Weights of a small audio embedding model.
Model: 8.65M parameters, log mel input, arch transformer, activation gelu, layers 10, width 320.
Training: 15200 steps, batches of 256.
Data: 26041 training examples, 149.4 epochs.
Rows from block 6 of a small audio embedding model, named by matrix and row number. Rows with one number belong to one neuron. Each number is 128 + 24 x the weight over its row's rms, rounded and kept within 0 to 255. All counts start at 0. After the name is the row's rms in percent of the matrix's.
After each neuron's rows are labels from the 100 clips, of 14848, where the neuron reaches its highest value: "responds to" is what is common among them; "peak on" is the class under the peak. Only what is clearly more common there than usual is listed. The data: two synthetic voices taking turns or overlapping, over music, noise or silence. In brackets: how many of the 100.
# fc1: MLP up (model.blocks.6.mlp.fc1.weight, 640x320), inputs 0-159
# fc2: MLP down (model.blocks.6.mlp.fc2.weight, 320x640, transposed), outputs 0-159

fc1.591 047 [ 94 126 161  97 156 148 119 128 127 104 139 121 144 113 163 169 110 141 105 136 138 130 140 153 155 150 108 135 153 156 112 104 129 111  94 165 132 118 134 106 112 120 134 136 101  98 149 138 161 144 116  90 158 161 137 137 129 137 105 111  83 151 120 127 116 147 129 143  99  80 129 195 137 115 112 108 140 150 125 116 135 122 104 121 145 134  55 146 121 115 147  88  91 138 122 126 125 151 153 162 124 143 132 234 134 137 120 110 124 141 128 129 112 124 143 121 123 146 155 133 144 100 117 119 106 117  85 134 127 114 154  88 116 157 148 143 121 112 134 134 151 123 111 152 129 141 104 121 127 138 135 145  98 126 129 155 163 140 137 130]
fc2.591 036 [ 98 118 103 122  98 129 172 143 152 108 118 131 133 122 111 142 151 171 160  75 134 120 120 144 122 135 126 133 142 115 155 151 119 113 148 126  96 126  87 163 106 139 107 145 138 146 131 124 107 136 115 128  92 119 132 112  96 138 128 135 111 122 149 135 130 111 102 119 184 147  80 107 114 108 142 134 111 101 146 136 143 154 100 128 116 104 208 140 120 148 108 148 160 153 135 156 132 112 109 116 136  95 133   0 108 100 118 128 161 152 111 179 161 149 137 115 113 115 110 125  88 105 153 136 127 122 154 125 132 156 116 129 158 132 113 129 139 144 110 122  92 130 131 134 114 145 132 129 123 104 113 137 162 161 143 110 126 148 127 122]
responds to: low voice (68); child-like voice (66); first voice: low voice (63); second voice: child-like voice (62)
peak on: child-like voice (51)

fc1.570 049 [129 138 144 123 141 138 124 135 126 105 106 115 145 101 159 164 108 145 120 144 111 114 115 133 143 124 125 120 137 140 105 118 146 116 105 141 140 152 144 168 146 117 128 141  97 124 181 110 130 145 195  99 134 124 112 143 130 122 109 118 109 107 140 131 112 137 157  95  96 103 143 207 121 117 148 125 137 147 142 138 145 141 101 137 115 125  44 131 110 128 159  87  97 154 106 117 106 160 120 133 111 151 110 234 119 134 123 109 124 144 139 133  80 125 138  87 122 135 131 132 157 123 123 126 102  89 101 127 129 133 130  95 136 139 159 126 144 142 138 122 135 130 135 142 133 135 115 103 122 144 107 143 102 132 141 144 156 155 115 142]
fc2.570 045 [155 142 106 133 137 139 159 113 137 120 116 169 136 133 111 116 122 168 165 102 141 147 136 108 137 122 142 115 134  86 150 132 124 131 154 104 137 100 109 137 106 151 132 141 140 160  88 125 128  86 142 138  95 119 130 108 142 132 142 135 169 140 121 123 107 140 136 121 152 157 119  91 101 133 115 148 142  87 155 116 117 131 107 135 131 130 189 148 121 152 115 139 165 146 123 129 146 110 153 153 117  81 122  26 126 122 124 139 147 122 119 136 120 124 122 130 114 137 137 150  92 100 149 159 121  89 102 120 132 110 128 145 155  99  78 149 107 140 138 104 117 139 161 150 107 136 170 132 122 106 154 135 194 141 147 133 130 126 121 116]
responds to: low voice (100); first voice: low voice (97); second voice: child-like voice (48)
peak on: child-like voice (40)

fc1.87 051 [ 93 131 151 109 130 128 124 142 111 116 137 140 150 118 150 138 131 117 107 131 103 105 121 158 130 132 138 161 142 155 108 128 137 139  84 146 144 129 134 130 128 119 122 139 109  95 159 117 153 143 149  95 152 134 136 148 142 136  77 129 102 130 117 105 120 143 104 117 106  66 131 185 139 125 126 115 136 159 126 153 162 144 141 151 137 135  53 122 118 100 147 101  91 159 101 106  94 121 145  96 121 132 121 213 141 156 136  86 114 142 128 121 103 131 145 105 105 120 155 104 136 116  95 123  91  83  98 137 122 116 164  73 131 133 146 161 134 147 127 135 149 111 126 156 135 179 108  73 139 156 135 156 119 121 141 151 149 169 110 108]
fc2.87 047 [145 106 118 162  90 140 165 108 147 111 118 195 139 112 118 139 118 155 163 127 165 125 143 133 105 138 157 145 148 134 165 164 110 111 143 122 107 124 132 165 121 144 150 134 167 150  99  97 131 116 123 143 116 115 118 110 135 127 163 144 114 127 124 140 152 102 141 131 174 163 142  46 138 146 116 156 110  87 144 115 131 152 116 138 139 125 210 102 119 157 142 146 155 115 131 132 148 112 113 124 119 103 109  13 107  97 111  92 163 134 106 145 149 129  86 162 100 132 142 197  87 117 159 108 127 137 137 126 127 141 112 138 149 139  90 117 143 150 125 111  98 122 131  97 124  90 133 156 126 110  98 125 179 156 139  96 118 142 129 133]
responds to: low voice (98); first voice: low voice (93); second voice: child-like voice (55)
peak on: child-like voice (46)

fc1.48 063 [104 133 179 101 133 122 129 124 117 132 101 157 163 105 141 156  90 111 123 105 102 111 110 129 124 129 117 130 135 174 137 106 122 154  90 142 133 116 132 148 134 143  98 134  80  98 179 109 120 182 146  97 169 122 124 126 154 113  85 115  97 111 134 115 101 141 131 115 133 108 168 190 113 123 110 100 157 158 138 115 139 163 142 132 124 142  94 100  95 102 139  91  96 162 113 125 128 149 140 142 124 151  91 189 107 103 103  85 145 134  96 142 112 117 124 135 104 145 116 126 147 111 115 128  96  97  93 155 117 154 112 110 132 145 147 146  90 100 141 113 150 149 138 138 102 139 125 103 121 134 159 136 119 112 108 132 167 156 121 106]
fc2.48 044 [131 117 136 121 167  59 154 189 169 121 128 137 150 129 123 113 110 148 115 132 162 147 143 132 119 104 144 176 116 110 111 166 107 149 101 127  90 146 178 149 128 138 138 137 153 127 127 132 185 115  85 127  99  91 134 109 125 129 150 130 147  93 120 133 126 100 149 141 190 128  70 115 137 143 107 100 121 112 115  85 124 130 137 124 149 147 125 125 116 125 133 118 127 125 125 120 107 155 126 140 142 126 179  89 142 150  77  75 139 139 168 120 144 168 117 152  96 125 116 169 103 155 179 134 125 152 163 129 139 137 126  91 127 148 104 145 126 136 162 142 116 108 127 126 143  78 108 112 122 153  96 108 127 162 153 149 112 142 150 113]
responds to: deep voice (96); first voice: deep voice (86); child-like voice (85); second voice: child-like voice (72)
peak on: child-like voice (70)

fc1.150 154 [137 123 122 144  99 147 141 106 126 110  81 130 128 129 144 146  97  94 141 139 120 110 135 134 150 145 156 117 160 176 159 100 116  75  93 136 108 118 146 151 154 109 114 141 138 104 122 125 119 142 136 157 190 164  92  88 143 108 130 105  91 122 146 111 124 115 155 143  82 143 176 138 124 127 140 151 112 130 151 146 174 116 120 117 124 130 117 118 135 152 150  76 147 109  96 149 163 127 119 148 100 152 136 146 132  91 126  96  86 110  98 112  92 126 127 123  97 114 114 108 145 154 163 117 116 109 132 141  94 135 171 120  97 164 133 118 126 119 150 102 140 143  98 112  94 133 123 107  93 113 108 128 151 137 117 156 128 140 134 165]
fc2.150 199 [114 117  70 120 109 141 173 166 131 100 112 107  92 137  76 120 124 126 157 139 174 161 157  78  60 109 124 118 167 126 158 141 154 101 124 131  92  80 158 165  92 119 182 149 119 149 111 132  89 132 127 151 159 107 163 122 147 120 122 167 124 145  90 168  77  89 132 116 139 144 150 147 141  93 110 129 132 104 172 148  95 126 125 139 134 115 119 141 137 115  95 186 113 126 114 131 135 122 160 147 100  96 130 149 106 140 128 140 110 114 119 145 137 185 136  75 129 118 114 129 133 137 165 124 115 128 113 103 138 114 114 122  97 125 105 144 125 147 160 108 130 121 108 213 162 127 145 108 134 105 141 121 160 146 152 148 118 173 116  87]
responds to: deep voice (100); first voice: deep voice (99)
peak on: deep voice (32)

fc1.41 051 [108 122 152 114 143 137  97 129 126 133 111 107 128 104 149 135 119 126 131 131 107 101 111 134 147 150 115 149 132 161 115 131 143 133  76 163 161 118 117 141 140 140 137 117 104  81 174 105 141 154 145 108 141 129 143 161 144 129  85 110  88 139 112 128 119 144 146 116 116  95 144 209 162 110 141  95 147 198 123 113 157 135 147 101 127 137  63 126 116  97 148  89 106 125 120 114 111 130 141 146 126 144 103 222 121 134 128  96 121 138 143 125 117 133 133 104 112 150 156 135 148 135  87 131  69  83  95 134 113 122 129 118 130 139 172 128 106 132 130 117 168 117 131 141 115 165 103 140  99 142 135 148  80 121 139 180 144 135 134 140]
fc2.41 036 [ 93 120 119 103 136 106 165 160 143 140 117 141 137 135 101  95 172 153 139 104 161 113 125 159 139 102 129 115 175 136 142 131 116 108 129 155  83 144  89 140  97 132 157 137 150 134 147 138 124 108 106 134 100 154 127 137 111 109 132 152 137 153  98 127 135 140 100 119 163 130 106  60 142 121  84 117 112 113 137 141  97 152  82 140 132 103 156 126 141 149  95 152 117  94 129 155 103 115  98  83 141  97 131 108 129 118 124 128 127 150 137 137 186 162  87 145  72 122 129 161  72 144 153 112  89 138 136  76 143 118 122 117 155 105 131 129 121 136 145 125 119 122 145 111 127  97 170 148 126 135 125 144 192 148 121 161 119 109 154 101]
responds to: low voice (100); first voice: low voice (92); second voice: child-like voice (42)
peak on: child-like voice (36)

fc1.559 178 [109 131 193 152 154 143  99 102 125 169 149 149 163  97 103 127 110  86 107 165 146 117  86 112 122 147 103 119 107 119 127 103 128 155 161 125 118  95 160 134 121 144  89 160 142 116 140 102 156 134 126 131 113 115 126 119 121 143 150  93 120 120 134 105 109  99 132 114 129  41 119 133 132 150 118 137 107 177 113  86  86 135 140 144 141 124  97 131 113 113 112  82 118 159 135 114 156  95 137 131 139 188 112 148 105 118 144 125 162 108 103 146 142  96 137 152 129 131 131 136 182  72  95 101 120 120 141 134 132 125 136 150 117 115 126 125 147 142  85  88 126 122 100 129  98 129 140 137 130 119 153 112  78 147  96  88 130 133 107 107]
fc2.559 225 [101 118 122 159 139 177 124 130  88  83 128 150 167 106  99 131  95 107 128 155 167 150 152  99  74 139 113 113 148  87 121 122 155 115 178 106 106 160 157 179  88 132 133 139 146 124 115  95 125 136 172 164 111 118  99  99 135 159 180 127 150 126 120 118  95  95  77 146 166 117 113 133 128 160  99 139 118 137 143 144 113 131  99 150 149 154 120 101 159 102  90 117 127 120  88 112 139 123 108 120  95 128 128 142 129 128 125 112 148  82 162 157  85 138 125 112 119 152 168 127 154  94 124  90 118 110 127 118 155 161 118 121 137  78  86 106 122 122 166 153  86 119 118 133 126 105 129  87 169 103 147 100 121 162 128 110 116 161  64 112]
responds to: low voice (100); first voice: low voice (100); second voice: none (59)
peak on: low voice (75)

fc1.280 055 [111 141 157  99 148 137 105 141 126 104 133 104 122 107 154 147 122 119 111 128 120 114 128 143 162 148 110 143 110 159 108 127 154 129  94 153 153 136 124 140 135 125 117 114  96  94 176 131 150 150 127  99 125 137 138 147 139 135 102 119  97 138 131 111  95 155 121 136  94  97 152 191 120 112 130 111 128 141 127 148 164 147 124 138 109 110  54 117 118 114 149 109  89 160 126 107 115 135 133 139 104 150 119 203 147 145 135 100 112 147 149 107 103 134 156 113 110 109 151 134 146 115 115 129  87  93  78 110 113 123 146  83 118 147 171 141  85 128 132 112 140 120 105 138 146 151 113 101 131 164 145 165  94 117 135 171 149 161 104 124]
fc2.280 035 [110 145  90 121 120 115 141 112 141 113 111 140 112 144 118 131 133 132 141  93 178  95 149 142 124  95 116 136 174 118 144 153 134 120  91  80 103 123 157 134  97 104 149 125 134 102 133 117 103 112  84 127 113 132 127 101 145 138 125 158 119 122 133 120 146 145  91 133 131 174 108 112 125 126 127  98 145 148 114 126 130 135 122 107 117 121 142 129 120 148 130 134 128 138 128 134 117 105  99 120  92 106 112  66 181 148 111 134 162 129 100 116 145 131 114 130 168 157 148 172  95 121 160 148 102 109 140 141 120 158 140 109 130 134 132 118 106 110 121 149 112 141 160 163 153 146 169 150 158 109 122 179 192 148 123 143 145 124 150 100]
responds to: low voice (100); first voice: low voice (92)
peak on: child-like voice (35)

fc1.443 053 [107 124 157  83 154 151 126 148 143 121 128 114 149 114 120 158 119 118 102 145 122 125 138 137 154 140 119 139 106 154  93  99 163 130  96 153 159 141 135 120 125 122 117 105  62 102 162 124 141 171 119 114 144 131 135 150 100 144  80 106  87 131 141 128  86 165 144 120  98  75 133 203 149 133 137 112 153 169 107 137 146 148 147 135 134 136  35 114 132 103 156 106  98 136 131 115 119 147 113 134 123 145 138 222 125 156 137  88 134 147 138 145 112 131 138 117 124 123 137 107 152 116  92 147  95  79  79 127 120 117 142 106 111 124 154 131 104  97 123 135 160 130 124 138 160 162 144  91 136 155 163 171  85 122 141 151 164 152 116 129]
fc2.443 038 [118 107  89 112  95 134 161 147 128 106 127 138  92 185 106 118 148 127 110  69 177 155 152 151 128  91 137 121 141 104 167 147 128  91 126 101  78 124 151 151 141 103 138 123 126 153 114 120  95 102 109 142 130  85 110 130 133 127 162 154 132 113 113 142 161 107  85 107 146 179 124 119 127 103 122 122 136 120 134 128 107 113 150 118 167 133 165 132 120 154 168 169 170 124 101 158  71 124 116 117 145  98 110 122 147 136 133 108 138 114  96 140 129 182 127 123 136 150 146 132  94 145 177 143 137 113 148  79 123 117 119 140 145 147  87  99  94 142 143 126 112 114 131 116 134  96 173 120 121  93 144 149 176 112 144 131 136 124 143  83]
responds to: low voice (100); first voice: low voice (94)
peak on: child-like voice (32)